Weights of a small autoregressive pixel model: trained on seven-segment displays showing three digits.
Rows from block 2, named by matrix and row number. Rows with one number belong to one attention dimension. Each number is 128 + 24 x the weight over its row's rms, rounded and kept within 0 to 255. All counts start at 0.
# v: attention query, key and value (stacked) (model.blocks.2.attn.qkv.weight, 720x256, the v third), inputs 0-127
# proj: attention output (model.blocks.2.attn.proj.weight, 256x240, transposed), outputs 0-127
v.49 [126 144  95 129 148 135 111 125 165 146 141 135 160  86 135 141 196 167 123 124 158 123 151 141 112 127 172 170 108 156 110 117 120 105 119 132 132 104 108 105 119  81 138 108 161 102  98 145 109 104 131 102 107 179 130 135 143 138 100 100 143 146 127  87 147 154 155 137 111  95 118 131 118 164 134  87 170 130 109 115 147 144 136 109 113 203  80 138 110 120 126 139 103 148 146 113 110 125 118 154 107 119 112 167 162  99 117 136 117  70 115 122  71 100 153 161 159 114 144 116  87 144 104 134 126 138 123 155]
proj.49 [134 120 108  93 118 144 107 146  80 139 117  82 119 117 116 151  82 125 142 138  99 165 161 125 138 165 115  63 162  89 168 108 118 117 163 150 125 155 114 105 156 132 154 125 159 109 177 117 145 107 146 155 159  49 118 131 112 144 188  98 133  84 159 131 135 128 160  85 117 157  93 140 141  93 155  94 175 102 111 115 134 168 136 132 146 125 157 129 137 121 171 138 151 147 116 116 139 175 129 113 117 132 161 138 103 129 110 124 118 138 111 137 125 131 140 153 103 137 126 155 171 129 113 123 118 140 197 117]
v.50 [133 132 124 108 102 134  94 132 131 124 144 120  82 146 140 133 197 111 113 154 129 119 111 164 121 155 143 141 128  90 143  93 120  98 134 137 161 155 124 117 128  90 123 175 188 150 147 116 155 120 125  82 108 112  91 132 178 154 116  91  95 137 119 123 154 144 120 133 172 117 126 111 126  84 127 135 160 105 102 159 158 164 148 114 161 114  87  76 169 113 141 121 160 137 105 104 152  73 102 117 149 155 166  94  73 116 181 151 169 142 140 104 160 129 139  69 138 112 119 147 128 128 118 121 119 177  85 141]
proj.50 [107 116 162 136 138 133 136 133 130 156  92 119 150  96 113  98 118 103 164 103 117 109 131  90 134 162 128 136 129 111 134 125  91 112 134 153 120 113 153 146 127 125 118 124 148 105 109 169 115 125 144 175 117 122 147 150 108 121 102 142 187 145 122 106  92 144 133 150  88 110 127 146 143 174 157 119 163 127 132 110 128  88 135 100 120 143 143 122 130 183 101 112 139  94 133 181 103 168 102 118 121 132 120 145 158 125 136 114 131 101 119 110 123 114 134 163 117 139 100 110 125 123 118 117 143  64 168 135]
v.51 [118 124 111 176 121 171  97 180 158 139 118 127 117 189  97 123 155 137 134  93 164 115 147 121  88 124 163 129 118 119 135 101 107 130 128 162 107 169  82  87 168 127 113 170 107 123 145 105 103 124 106  96 158 111 113 125  87 119 104 110 116 100 121 105 148 162 164 146 109  87  99  87 131 133 120 179 108 138 113 126  83 175 168 148 110 127 160 128 132 162 148 108 119 141 106 118 113 150 120 135 123 144 146 119 143 131 152 149 176 127 123 169 112 138 110 135 147 122 145 100 108 114 116  72  82 105  94 137]
proj.51 [126 146 173 108  83 138 142 119 164 151 149 124 142 149 100 152 130 139  90 138  81 117 139 105 172 114 116 118 140 111 137 155 180 184 153 147 132  89 148 154 148 108 100 109 189 115 154 126 121 150 148 167 138  91 154 118 133 138 116 145 137 115 143 134 103 139 130 166 128 130 102 189 123 101 132 137 152 118 137 135 148 163  85 123 165 156 106 142 159 121 139 147 137 132 113  87 124 126 152 152 127 111 130 106  94 121 130 110 155 117 136 166 127 114 103 113 121 157 118 168 127  88 143 162 142 116 165  94]
v.52 [149 134 126 131 152 145 128 152 115 122 125 155 165  99 138 154 109 134 149 123  47 120 108 139 147 115 111 121 101 146 164 113 139 168 116 107  96  97  97 112  84  89 130 126 136  92  77 119 150 132 118 132 136 110 157 132 117 158 143 107 134 132 129 173 144 122 112 104 146 103  89 146  98  93 115 141 167 127 166 134 144 140 138 115 143 112 126 131 135 104  75  83 102  82 160 132 119 160 145 105 144 110 147  95 156 153 118 153 104  83  84 121 161 123 108 137 181 111 136 146 119 118 135 164  91 127 127  77]
proj.52 [128 147 165 144  94 170 148 115 103 138 155 134 155 113 138 106 142 132 135 106 191 166 140 118 132 126  84 106 146 101 115  95 127 108 138 146 109 171 134  71 133 146 128 173 129 143 128 154 140 109 123  87 159 121 119 114 127 116  90 130 129 139 123 123 129 112 134 138 111 163 138 153  99  88 104 183  93 121 110 118 173 111 138 144 135 127 153 139 163 110 134 149 146 185  84 148 148  68 101 128 129 158 128 128 123  73 156 144 105 130 190 121 122 109 141 120 103 123 131 115 127 150  92 134 151 138  77 143]
v.53 [ 88 125 110  58 156 146 133  58 146 126 169 153 137 135 146  99 103 139 135 147 160  81 120  90 109  79 112 149  90 140 139 102 123  94  70 118  92 118 148 135 146 104 104 124 111 128 115  83 113 144 130 167 149 139  97 170 123 152 170 106 118 128 148 131  77  97  98 100 154 120 123 131  71 154 106  81  88 107 109 109  83 108 138 127 110  90 135 118  92 169 131 128 110 122  68  97 118 178 150 111 158 127 114 160 149 148 112 143 152 107 145 114 168 141 163 148 169 136 133 132 128 157 102 149 127 133 141 149]
proj.53 [118 130 108 122  91 125 146 143  95 142 145 122 113 100 119 142 150 137 120  84 126 110 150 140 138 147 145  86 127 141 124 122 164 152 157 122 146 109 152 111 144 139  94 138 121 125 113 111 160 126 105 116 148 127 147  95 175 126 109 158 151 116 112 105 138 119 131 124 149 171 118 145 166 125 111 104  79 158 136 143 165 145 108 129 166 101  91 134 153 144 137 110 129  94 103 157 113  98 116 119 112 104 111 125 142 160 157 151 114 133 126 119 126  81 108  68 147 175 140 159 134 102 154 131 124 105 149  96]
v.54 [ 97 143 106 159 163 178 169 139  99 164 123 113 150 171 157 129 119 139 150 135 147 105 125 143 112 129 147 112 128 123 149 114 140 118 125 140  90 141 108 132 143 117 110  84  94 107 147 102 151 157 114 117 165 103 146 111 148 153 140  99 103 123 126 116 123  99 128 118 148 133 188 121 179 180 159 153 144 123 109 156 177 112 151 153 153  84 167  96 107 113 117 114  96 131 109 132  72 108  93 141  79 134 146 114 129 139 135 124 101 104 144 140 103 150 162 114 114 152 137 115 179 134 141 106 127 120 136 142]
proj.54 [146 105 148 141  97  98 122 111 136  96 143 141 167  99 103 136  99 120 109 149 103 116 133 119 128 143 125  92 130 119 147 140 120 177 126  99 144 134 150 116 147  77 163 130 150 178  81 139 155 144 171 148 121 113 106 138 121 144  98 101 158 111 106 119 109 154 176 143 119 104 126 150 118  93  93 127 138 121 138 174  72 113 132 125  78 143 106 136 128 161 120 119 165 119 128 110 116 130 155 140 162 121 107 140 191 146 124 124 165 135 149 136 136 125 108 116 106 111 126 150  76 122 138 116 161  72 139 122]
v.55 [151 129 138 135 146 125 113 145 150 121 153 158 146 138 145 164  98  80 132 121 125 145 129 113 106 142 128  98 154  97 152 152 103  93  95 128  87 162 170  99 112 193 111 157 135 136 131 131 148 117 127 126 169 126 143 118 106 161 116 132 143 120 114 124 133  86 131 152  97  90 142 116 135 146 114 114 193 135 101 178  92 142 125  96 148 134 112  94 131 112 156 117 138 145 123 144 126 142 160 139 133 164 163 138  89 111 132  87  81 132 110 111 145 100 127 120 135  89 138 153  95 106 142 114 126 148 162 119]
proj.55 [126 123  69 106 120 128 133  86 177 127 128 122 121 129  69 118 159 153 113  88 150 168 129 125 162 111 114 104 138 126  63 124 116 116 153 116 132  90 109 110 141 118 140 125 164 170  64  79 127 108 108 149  83 155 131 109 148  91 129  88  94 131 102 125  91 103 145 110 128 130 135 127 117 179 142 161  94 134 139 155 135 161  95 170  88 126 148 133 155 132 134 145 136 113 150  88  63 107 103  96 126 131 139 144 133 123 116 148 129 111 140 152 130 129 154 133 135 133 124 123 125 139 148 115 101 102  93 172]
v.56 [122 141 169 132 138 191  84 121  96 128 135 172  88 152 115 100 142 118 152 107 117 110 146 162 129 105 123 174 132 127 106 130 176 132 141 121 137 101 115 104 134  96 103 124 157  78  63 145 149 107  95 161 145 158 127  86 122 118 183 138 157 144 133  97  98 162  88  99 141 132 112 143  74  99 135 104 128 117 169 138 110 119 106 116  83 114 116 134 153 128 151 131 160  88 117 128 107 134 164 121 120 106 121 118 150 128 115 102 124 146 120 140 119 126 148 157 153 161 193 144 139 139 151 131 144 151 128 108]
proj.56 [104 150 105 147 167 143 120 167 163 131  97  99 131 132 124 132 139  82 113 150 114 143 107 123 127 111 142 134 143 139 122 122 134  77 121 172 156 160  92 142 160 141 202 142  89 124 143 121 120 136 140 101 118  65 135 119 133  99  95 110 159 176 148 141 117 110 112  98 109 122 132 129 115 129 136 151  94 119  91 112 126 133 132 145 164 114 111 129 124  99 122 109  91  95 129 131 144 125 141 132 147 119 111 133 147 106 146 168 133 134 154 150 141 118 151 140 100 132 135 127 124  85 125 114  53 156 145 163]
v.57 [102 113 112 137  86 165 116 139 133 102 121 142 106 117  92 143 178 159 116 157 132  82 108 126 131 132 118 127  88 140 129 140 180 116 137 168 172 112 155 148 146 116 141 157 105 129 123 105 127 139 118 135 117 126 127 141  99 138  95  81 136 102 108 144 130 133 131  88 169 168 144 124 135 120 119 125 132 122 134  88  96 123 130 139 125 120 123 151  88 109 105  94 166 129 121 118 156 132 114 103 155 129 117 124 149 164 147 145 185 136 145 126 116 138 135  90 128 139 141  92  86 133 144 147  88  83 176 135]
proj.57 [114 135 129 151 111 114 105 129 157 122 115  93 160 154 162 117 104 138 138 134 145 135 161 105  97 147 110 128 154 144 136 133  87 133 116 114 107  70 101 133 125 118 167 118 146  95 138 146  99 146 132  94 133 113 141 141 178  89 130 139 139 119 129 141 129 125 151 120 109 109  79 126  96  89 138 124 101 158 160 150 129 145 149 113 134 170 148 120  93 134 108 106 131 135 127 136 120 111 143  82 183 142 130 128 117 125 156  99 141 101 105 146 108 130 124 152 158 146 104 161 109 128  89 141 140 167 118  98]
v.58 [112 123 137  73 107 150  87 201 131  99 122 157 134 124 139 177 111 178 104 119 138 127 166 156 153 155 140 157 105 142 132 125 147 123 179 105 131  93 122 121 107 104 142 130 138 144 107 156 127 113 133 104 119 139  98  96 153  97 138 133 139 141 130 125 109 123 114 109 147 108 162 123 137 186 157 128 127 121 125 125 115 101  89 153 139 128  92  96 157 164 165 119 166  96 133 100 122 101 121 128  88 125 135  85 124 135 117 143 114 112 135 101 138 168 152 146 118 127 144 170 155 133 124 122 122 114 203 152]
proj.58 [115 170 110 141 150 190 121  61 151 128 111 102 134 180 111 126 171 118 106 135 121 136 143 118 135 148 133 151  51 130 151 103  79 123  85 175 146 116 135 117 170 100 128 154  97 143 102  98 119 137 139 158 121 118 149 181 127  98 131 120 104 120 118 144 110  90 161 119 138 130 125 143  90 150 115 128 116 106 103  88 157 150 145 155 143 104 153 149 131 146 140 100 102 144 133 166 133 137 170 118 128 127 163 120 154 105 146 114 146 153 122 138  74 143 123 103 114 140 164 134 114 113 133 132 114 156 105 152]
v.59 [138 143 100 118 129 152 177 150 114  96 116 131 151 120 132 107 172 151 154 108 175 128 152 150  83 128 151 119 127  47 112 137 120 139 108 128 109 133 138 151 107 146  77 143 132 102 116 112 137 120 121 100 114 121 153 119 170 100 143  89 107 127 169 118 111 146  90 115 140 150  96 126  97 156 102 126 160 150 150 118  65  84 111 114 133 150 139  80 113 118  68 141 136 129 109 147 116 167 104 121 144 120 107 103 134 152 138 136 128 138 143 137 132 123 178 105 124 153 122 130 130 155 113 137  96 102 109 164]
proj.59 [147  51 166 135 108  91 126 145 134 126 145 154 113 125 131 122 100 115  85 158 107 115 118 136 107 151 148 132 154 185 170 135 154 101 102 134  99 153 117 112 161 131 172 112 114 156 146 130 124 114 147 157 113 119 108 164  87 156 115 154 107 144  84 134 159 121 147 142 122 110 109 120 160 152 101 161 133 133 130 144 162 134 149 149 115 116 115 178 136 122 108 144 173 132  42 141 142 112 103  88 161 131 158  98 156 155 133 131 108 100 112 121 125 145 113 116 146 139  90  92 134 101 113 136 125 100 155  72]
v.60 [164 113 104 119  94 139 131 117 117 127 171 127 164 127 130 162 113 115 112 143 125 126 162 145 119 116 125 140 119 131 117 136 158 125 162 107 104 124  89 139 119  89 117 141 148 136 147 113 126 145 123 125 132  97 139 129 118 102  67 135 147 152 174 145 102 166 120 135 159 143 149 112 114 137 124 123 169 126 109 117 107 100 129  99 108 147 179 160 114 106  99 109 127 129 109 115 117 133 133 115 139  99 133 158 147  95 134 134  85 100  94  72 119 158 158 141 152 151  90 106  98 116 145 195 117 186  88 162]
proj.60 [106 144 116 127 127 158 124  99 188  86 127 119 113 118 140 123  99 114 106 121 153 151  99 139 128 133 147 128 175 143 160 140 145 125  75 116 126 159 108  91 141 121 128 139 128 111 188 137 138 153 107 106  97 176 109 141 125  97 186 126 125 121  70 177 139 134 107 155  77 120 133 130 152 123 152 150  96 151 116 130 138 157 134 147 154 100 102 105 140 115 181 134 131 122 106 111 131 143 109 127  95 135 165 140 123 140 129 141 109 131 125 178 154 160 140 144 124 115 137 138 117 102 113  86 138 100 102 119]
v.61 [137 124 124 175 132 106  97 129 113  88 137  90 134 126 126 112 125 161 157 174 128 123 115 152 135 162 143  97 118 109 124 141 101 123 203 124 111 144 186 138 124 124 108  93 122 140 123 152 129 122 113 138 131 155 135 118 120 132 211 140 151 134  77 170 148 120 122 121 112 146 147 129 148 175 119 142 120 110 133  98 131 170 156 117 140 146 116  77 106 117 142 147 115 167 145 135 136 136 119 144 162 159 116 127 130 137 129 131 110 103 131 166 116 128 120 133  93 117 100 106 152 130 126 158 101 150 144 175]
proj.61 [140 128 170 108 159 140 152 112 172 130 110 126 125 143 131 133 103 121 116 101 125 123 140 151 121 125 131 128  91  53 145 120  96 114 119 139 121 151 129 102 138 107 165 129 113 122 129 112 128 125 123 161 148 155 111 135 147 155 102 125 139 126 138  89 122 159 116 124 152  91 117 115 133 121 141  97 123  87 127 131 129 105 121 145 155 173 119 112 129 147 103 148 144  63 162  79 120 110 137 124  72  76 155 145 145 115 150 179 146 144 108 123 119 133 127 136 138 156 135 113 148 162 106  98 132 101 110  88]
v.62 [173  90 106 132 120 125 171 110 115 134 148 117 156 144 115 117 119 119 153 126  87  95 111 133 114 139  99 139  97 137 128 124 131 172  82 141 136 119 136 105 132 151 158 148 143 100 153  65 153 124 106 118  93 154 130 141 139 177 145 106 121 147 152 105 130 136 124 103 137 116  98  91  71 146 106 130 119 147  97 105 118 113 139 128 120 124 114 165 159 141 133 130 156 114 124 120 103 199 133 149  90 121 141 103 121 147 117  76 126 147 104 139 109 136 151 171 208 112 146 144 108 151 123 140 133 148 168  65]
proj.62 [ 65 112 136  99 125 115  93 163 117 130 152 121 128  99 139 125 190  82  88 121 126 164 128  65 111 126 127 145 115 134 104 113 130 114 146 142 115  92 139 143 148 138 106 138 105 119 125 130 145 136 118 104 138 145 163  94 127 110  95 104 122 124 143 103 108 134 122 117 132 137 142 129 174 128 165 107  87 111 136 171 161 173 123 118 106 109 107 141 123 124 114 140  99 170 139 128 153  75  96 128 192 119  86 119 140  90  98 135 159 106 128 137 128 154 148 159  91 112 129 129  91 117 159 149 105 114 127 149]
v.63 [150 100 124 148 134 164  83 166 124 130 150 110 161 150 168 151 114 112 112 111  83 127 167 123 145 145 110 118 151 122  84 152 109 106 148 130 140  63  87 105 127 123 138 167 125 164 120 129 132 185 164 103 177 105 165 100 114 115 118 143  92 119 129 163 110 131  77 150 142  64 162 150 137 109  92 183 140 113 111 138 132 126 145 151 141 123 122 104 109 119 141 150 179 127  93 110 133 126 143 179 110 178 152 105 118 109 142 132  90 135 167 133  99  99  99 111 114 148 133 120 114 121 140 106 135 112 120 129]
proj.63 [154 150  94 108 110 111 123 121 120 146 133 147  98 130 102  91 102 163  85 125 156 151 134 103 103 105 127 114  77 139 153 128 143 131 144 159 125 186 170 113 155 128 168 109 100 168 105 104 141 133 104 149 106 144 113  98 132 146 144  88 132 158  92  78 126 143 142  90 103 165 118 113 131 150 123 124 129 131 141 123 107 128 132 110 104  87 113 139 160 125 182 116 130 133 123 167 143 135  64 111  90 127 130 122 114 148 170  86 126 133 133 136 122 141 150 105 145  95 119 149 117 143 167  82 125 162  84 173]
v.64 [125 148 147 154 114  80 151 111 149 117 128 116 116 127 124 113 139 138 124 161 187 134 114 146 164 135 202 112 171 153  72  89 122 163 137 113  81 125 137  87 102 126 146  95 145 157 118 133 143 137 143 134 108 116 130 122 158 111 140 139 108 123  94 120 158 114  84 129 164 119 111 150 112  90 180 163 133 115 100  90 143 108 125  69 124 146  99 149 162 114 130 113 120 108 100 143 120 145  84 124 107 125  98 140 162 157 124 135 103 147  93 147 109  92  97 150  86 115 136  96 119 123 100 116 123 112 117 129]
proj.64 [142 131 111 115 113 171 137 184 156 177  62 178 101 180 140 119  94 113 102 109 169  95 183 115 127 166 147 115 125  80 148 126 169 120 109 111 157 151 155 150 154 125 126 169 126 147  98  88 128 168 101 101  96 100 122 171 110 126 118 149 113 159  79 124 125 113 132 124 138 150 134 132 114 118  87 133 131  95 149 134 141 148 164 195 168 104 130 125 115 104 114 149 148 129 154 141 145 107 112 132 182 127 111 138 104 127 161 155 130 147 156 122 147 160 137  85 127 137 107 134 128 125 126 132 118 105 130  98]
v.65 [116 119 149 170 129 128 153  96 117  71 134 152 145 153 101 131 109 165 115 120 145 123 162 129 136 143 141 171 124 166  87 110 122 129 123 139 172 149 167 145 143 102 105 148 142 114 121 142 135 122 126 152 136 122 102  89 100 167 173 129 137 226 148 114 114 141 119 164 133 107 111 106  77 138 125 116 110 139 121 137 148 124 107 119 142 124 121  92 133 152 141 107 112 139 160 119 102 131  99 116 130 134 106 114 133 120 118  99  85 111 159 129  79 168 124 106 155 102 154 144 107 138 108 167  95 135 132 105]
proj.65 [171 169 143  96 127 132 102 134 154 165 120  88 114 175 145 114 155 124 129 173  72 166 169 159 117 133 146 120 112 118 166 115 141 169 159 138  82 130 138 112 134 127 132 151 152 135 143 102  84 149 118 134 141 125  93 138 130 114 110 129 123 107 161 143 124 130 113 109  83  97 108  93 160 137 151 143 113 132 123 102 144 149 143 115 112 108 144 127 137 128 132 114  77 136 125 108 116 156 125 136 105  47 121 124 143 144 152 152 140 158  94 130 103 150  74 148  65 165 107 116 133 124 148 120 129 126 144 135]
v.66 [122 128  84 144 195 115 180 125  84 167 120 131  98 101 124  92 147 187 146 114 154 151 110 119  89 122 143 143 113 103 168  75 138 134 135 127  92 125  84 138 156 131 114 132 131 135 106 113 116 143 116 133 152 135 116 134 127 103 118  79 126  99 135  94  82 141 153  80 140 101  77 118 120 148  97 116 164 115 104 115 117 147 135 156 116 112 122 138 150  98 136  91 133 129 136 164  78 173 142 154 157  50 146 114 128 157 143 103 122 109 173 108 138 121 138 124 141 126 141 151 112  94 136 140 140 155 131 155]
proj.66 [115 166 180 108 112 134  69 155 164 157 127 162 123 126  93 124 135 137 125 137 115 128 155 117 141 130 121 142 144 111 103 167 105 147 155 144 136 149 122 144 106 141 129 135 144  85 125  87 156  93  79  89 115 144 151 148  93 103  94 106 110 143 149 128 188 114 183 127 123 103 118 137  98 113 191 169 121 118 140 160 128 109 139 133 151 123 123 143 146 128 142 145 155 117 121 141 139  89 146 136  94 137 137 144  93 103 101 131 122 139 130 125  96 134 121 136 114 107 141 133 115 135 102 148 133 121 127 100]
v.67 [168  78 149 152 140 134 163 145 126 135 151 108 140 136 119  99 128  71 101 128 126 110  96 104  97 115 136 134 154  91 124 144 116 143 146 159 149 163 111 137 154 139 121 150 167 167 116 143  83 161 113 118 138 138 146 144 156  96 130 135 155 115  60 144 140 165 146 174 145  88 181 114 149 140 121 141 115 135  84 119  85 161 151  98 151 109 182 130 108 133 137 111 111 132 150 149 131 126 125 136 125 143 138 117 128 109  77 147  92 145 119 158 118 119  97 133  96 101  83 119 131 163 129 116 121 129 107 132]
proj.67 [103 125 105 124 120 107 156 113 142 113 151 108 152 129 125 150 175 126 146 120 135 110 103 119 118 159  99 113 139 163 103 145  65 133 112  89 117 162 135 169 120 140 137 118 116 143 137 147 156 112  87 161 101 111  80 143 137 161 117  90 126  90 140  96 140 149 129 137 157 130 159 103 135 111 164 125 169 184 168 139 143 141 126 136 118 119  89 109 149 119 111 171 168 126 132 113  94 106  93 115 145 162 107 110 164 129 153 104 145 106 132 120 121 128 129 118 134 142  91 115  91 180 111 121 118 107  97 158]
v.68 [114 132 120 108 125 147 112 126 124 114 114 137 124 101 129 150 129 145 102 155 127 145 177 151 150 160 104 165 116 127 125 159 131 163 142 123 106 112 154 183 116 146 153  90 112  97 144 117 114 130 106 100 147 155 116  54 148 103 145 150 100 149 124 121 106 147 151 119 129 102 151 138 141 139 135 126 121 136 162 144 121 163 105 149 127 128 157 135 111 115  56 122 132 146 148 161 117 126 139 138 110 100 169 131 114 137 150 124 114  68 145 124  99  96 139 159  74 142 110  99 128 142 122 159  96 112 138 147]
proj.68 [118 130 145 121 164  89 128 167 112 109 151 131 151 138 155  71 133 130 126 182  92  68 115 128 137 123 144 131 130 103 150 136 146 119 101 133 118 156 104 120 135 149 161 155 100 136 136 157 152 149 119 127  87 154 126 179 159 111 106 134 155 140 131 147 158 167 108 133 135 123 188 101 154 113 126 118 121 160  95 106 132  86 142 128 135 145 104 108 148 109 144 143 104 110 157 136  88 100 129 115 125 128 121  99 159 139 140 111 145 164 147 166  90 144 103 106 164 148 138 113 107 118 128 104  83 121 111 136]
v.69 [184 142 168 128 107  87  98 160 111 148 162 151 163 127 121 124  95 153 136 104 147 119  91 159 137 135 123 108 117 100 101 134  73 114 146 137 101 165  95 141 107 115 101 129 157 144 134 160 134 101 152 169 130 138 141 116 111 106 154 134 142 149 112 152 153 122  84  92  82 140 158 151 124 144 127 139 131 134 119 131 145 122  84 123 165 150 123  70 171  99 144 154 123 109  83 133 144 146 126 107 118  74 178 132 126 107 115 110  97 132 118 115 115 120 180 128 103 143 118 191  98 110  98 120 147 175 122 139]
proj.69 [ 93 100 129 121 125 155 140 102 131  76  78 107  66 136  96  96 118  97  98 156 124 142 136 123 146 102 134 126 134 153 155 123 132  96  80 111 146  85 137  96 116 146 180 123 123 107 149 158 110 134 106 123 158 121 113 111 126 152 144  99 124 147 159 133 124 130 128 183 174  93 125 110 144 135 114 148 148 127 114 124 151 136  98 140 130  90  92 157 133 102 148 124 106 136 103 133 106 134 149 176 137 131  90 144 157 130 150 129 118 124  84 179 162 102 131 136 122 126 148 115 162 172 166 163  83 132 127 122]
v.70 [159 114 114 120 121 112 161 156 145  89 133 104 139 140 106 151 146  96 155  92 154 156  95  92 138 102 122 134 147 142 139 129 141 120 122 139 153 164 155 108 146 112 121 107 101 119 149 179 146 158 136 204 138 127 102 105 159 104 168 114 128 135 128  88 142  95 149  90 127 152 142 135 167 145 100 117  69 124  87 111 122 116 124 118  97 152 143 107 149 155  99 145 138 125 175  97 126 137 130 115 134 133 101 114 147 121 115 113 148 159 128 124 143 111 135 130  84 112 137 145  82 111 120 112 138 135 114 126]
proj.70 [115 121 136 159 104  93 141 102 112 138  90  97 117 131 131 146 116 136 126 135 144 129 159 141 133 139 150 133 135 155 133 157 101 119 115 157  95 132 132 173 118  93 103 102 123 117 121  51 116 103 159  95 112 103 131 105  83 103  98 138  82 133 166 136 111 108  78 154 153  85 135 123 132 180 113 125 143 120 187  82 136 130  74 146 118 111 106 155  94 123 157  87 121 115 108 136 141 142  96 102 109 141 140 162 143 127 108 151 141 123 166 131 108 187 118 125 123 131 140 131 107 162 124 163 144 144 167 149]
v.71 [136 133 131 147 132 105 120 115  90 126 125 147 156 164 141 118 122  92 126 115 115 183 130 117 139 150 155 119 127 114 129 122 107  96  87 147  94 164  90  98 111 120 139 188 127 133 132 113 113 107 149 137 124  96 135 148 136 136  66 148  98 102 144 116 161 175  99 129 119  56 117 138 119 131 107 170 131 173 149 112 123  88 130 127 156 149 131 130  81 102 161 130 177 138 133 122 140 135 123 127 134 110 150 106 104 142  98  93 144 110 124 132 116 130 115 119 133 107 128 125  71 102  98 130 123 166 151 107]
proj.71 [135 132 136 116 130 106 135 124 130 170 128 161  91 119 131 143 146 127 126 141 151 133 129 143 138 102 111 120 135 166 137 133 112 108 136 107 196 125 146 145 150 114 130  77 138 164  97 125  79 170 122 119 132 160 155 133 124 118 153  90 120 158 117 128 121 134 142 112 144 110 150  92 144 155 152  90 104  89  65  96 134 166 106  92 122 133  88 130 156 107 102 131 122 110 140 148 122 180 134 145 158  76 117 120 128 132 127 103 103 102  94 157 158 122 164 158  90 116 110 136 149 159  89 142 135 148 147 156]
v.72 [122 152 137 151 104  87 197 138 109 148 126 153 120 112 159 159 115 146 146  78 173 123 127 126 147 160 153 146 145  97 105 115  84 118 132 159 109 118 132 129 107 134 130  94 147 166 102 170 145 128 136 131 111 180 116 142 165  95 149 105 147 151 107 135 133 101 106  88  92 148 171 163 154 156 156 109 162 143 123 133 129  85 128 105 161 192 130 103 140 144 102 113 119 121 107 140 130 127  88 108 127  65 132 177 147 137 134 117 118 108 114 128  68 127 123 126  89 110 108 148 181 144  99 112  92 135  97 147]
proj.72 [143 135  97  79 134 153 122 117 143 103 137 107  80 110 131  60 123  60 101 146 118 112 154 167 153 158 114 129 155 139 139 142 143 130 162  90 121 144 150 135 134  94 107 158 112  98 140  90 108 124 126 148 105  83 160 102 134 175 102 143  85 132 125 119 156 156 118 124 116  65 110 105 155  67 130 163 173 118 120  93 127 146 143 130  97  83 157 163 112 111 116 118 157  83 143 146 122 111 136 108 126 169 144  93  97 119 132 118 135 160 109 127 159 131 139 136 155 170 138 131 125 109 146 150 114 179 130 128]
v.73 [148 143 168 120 137  84 168 160 152  99 168 119 132 123 123 122 116 136 117 129 159 129 154  76 114 155 119 101 158 117  92 130 120  74 150 113 119 129 125 111 125 102 151 128 123 125 135 175 106 154 171 183 109 148 142  91 133 104  97 175 154  85 124 145 152 110 104  70 134 114 107 144 128 155 163 134 141 119 173 122 156 128  66 129 172 132 129  94 127 129 125 132 187 173 146 107 113 163  86 111 138 115 115 121 134 149 108 156 162 102 171 143 129 119 118 137 156 129 105 102 121 152 101 169 138 110 114 116]
proj.73 [ 87 143 115 133  86 149 119  80  96 121 136 142  91 106 145 107 135 146 125 164 148 179 134 133 115 105 118 117 161 142 160 110 113 127 142  98 116 117 135 129  96 135  98  88 159 148 106 145 150  93 105  89 144 144 101 162 129 142 108  97  99 133 136 136  94 114 140 127 127 142 125 120 100  89 105 120 111 185 124  56 154 132 120 123 123 159 112  93 102  97 154 116 104 113 151 168 141 159 148 142 137 107 153 114 104 116 103 110 113 179 111  94 141 156 160 128 148 138 160 116 145 127 139  99 127 128 101 129]
v.74 [135 134  84  92 136 136 114 124 118 135 139 133 111  95 124 169 127 147 161 140 138 178 138 150 111 128 110 149 108 143  83 134 139  76 137 145 109  94 110 115 125  88 168  60 134 167 142 140 132 119 139 103 139 185 137 153 151 119 107 166 145  99  74 152 121 177 139  92 119 149 121 156 159  95 147 134 146 135 140 152 123  90 148 129 116 141 124 149 115 104 148 108 129 147 112 119 141 132 131 143 103  94 116  93 148 101 130 101 128 123 135  89 129 110 120 108 129 103 136 132 141 110 131 132 138 134 135 136]
proj.74 [164 127 161 117 106 148 150 145 109 150 111 126  70 121 158 107 105  88  98 159 161 103 114 133 153 135 152 109 159 141 155 114 130  91 129 127 131 134 137 133 118 155 119 164 133 110 149 159 137 129  84 137 132 126 157 122 145 152 133 101 106 112 140 134 147 148 141 141 190 137 108 148 128 135 135 104 116 161 100 103 111 113 104 125 134 139 101 157 135 148  63 114 168 100 140 127 146 124 127 112 149 167 127 164 134 134 159 141 141  85 101 166 128 157 108  94 113 141 144 128 130 101 125 123 120 149 113 112]
v.75 [125 120 123 135 116 154 125  74 158 116 139 132 107 155 119 144 155 125 123 109 129 117 112 107 115 111 149 127 112 158 158 127 108  96  91 132 134 131 110 139 130  90 167 139  95 106 107 106  93 122 126 139 108 100  76 150 138 155 148 125  78 150 135 113 110 106 185 103 124 150 110 152 154 110 132 101 103 133 144 118 103 100 103 133 144 125 100 142 129 134 118  99 174 139  82 133 109 165 110 199 131 104  99 160 134 136 120 135 127 117 143 145 127 133 170 130 175 170 178 123 115 111 117 132 150 153 131  82]
proj.75 [ 99 123 154  99 131 118 131 146 126 152 145 167 151 108 104 116 107 165 170 142 137 123 174 124 136 166  94 134 158 112 109 124 137  82 161 133 130  89 104 104 150 154 112 103 126 107 116 141 143 109 123  92 129 103 160  98 153  84 109 109 129 141 119 132 122 107 107 131 160 102 125 104  93 126 122 169  85 147  66 110  88 122 127 114 130 121 122 136 111 139 151 126  98 134 154 120 164 105 123 110 129 160 192  68 147 139 132 121 138 132 110 147 158 149 104 155 118 138 115 121 158 120 126 126 147 120 141 128]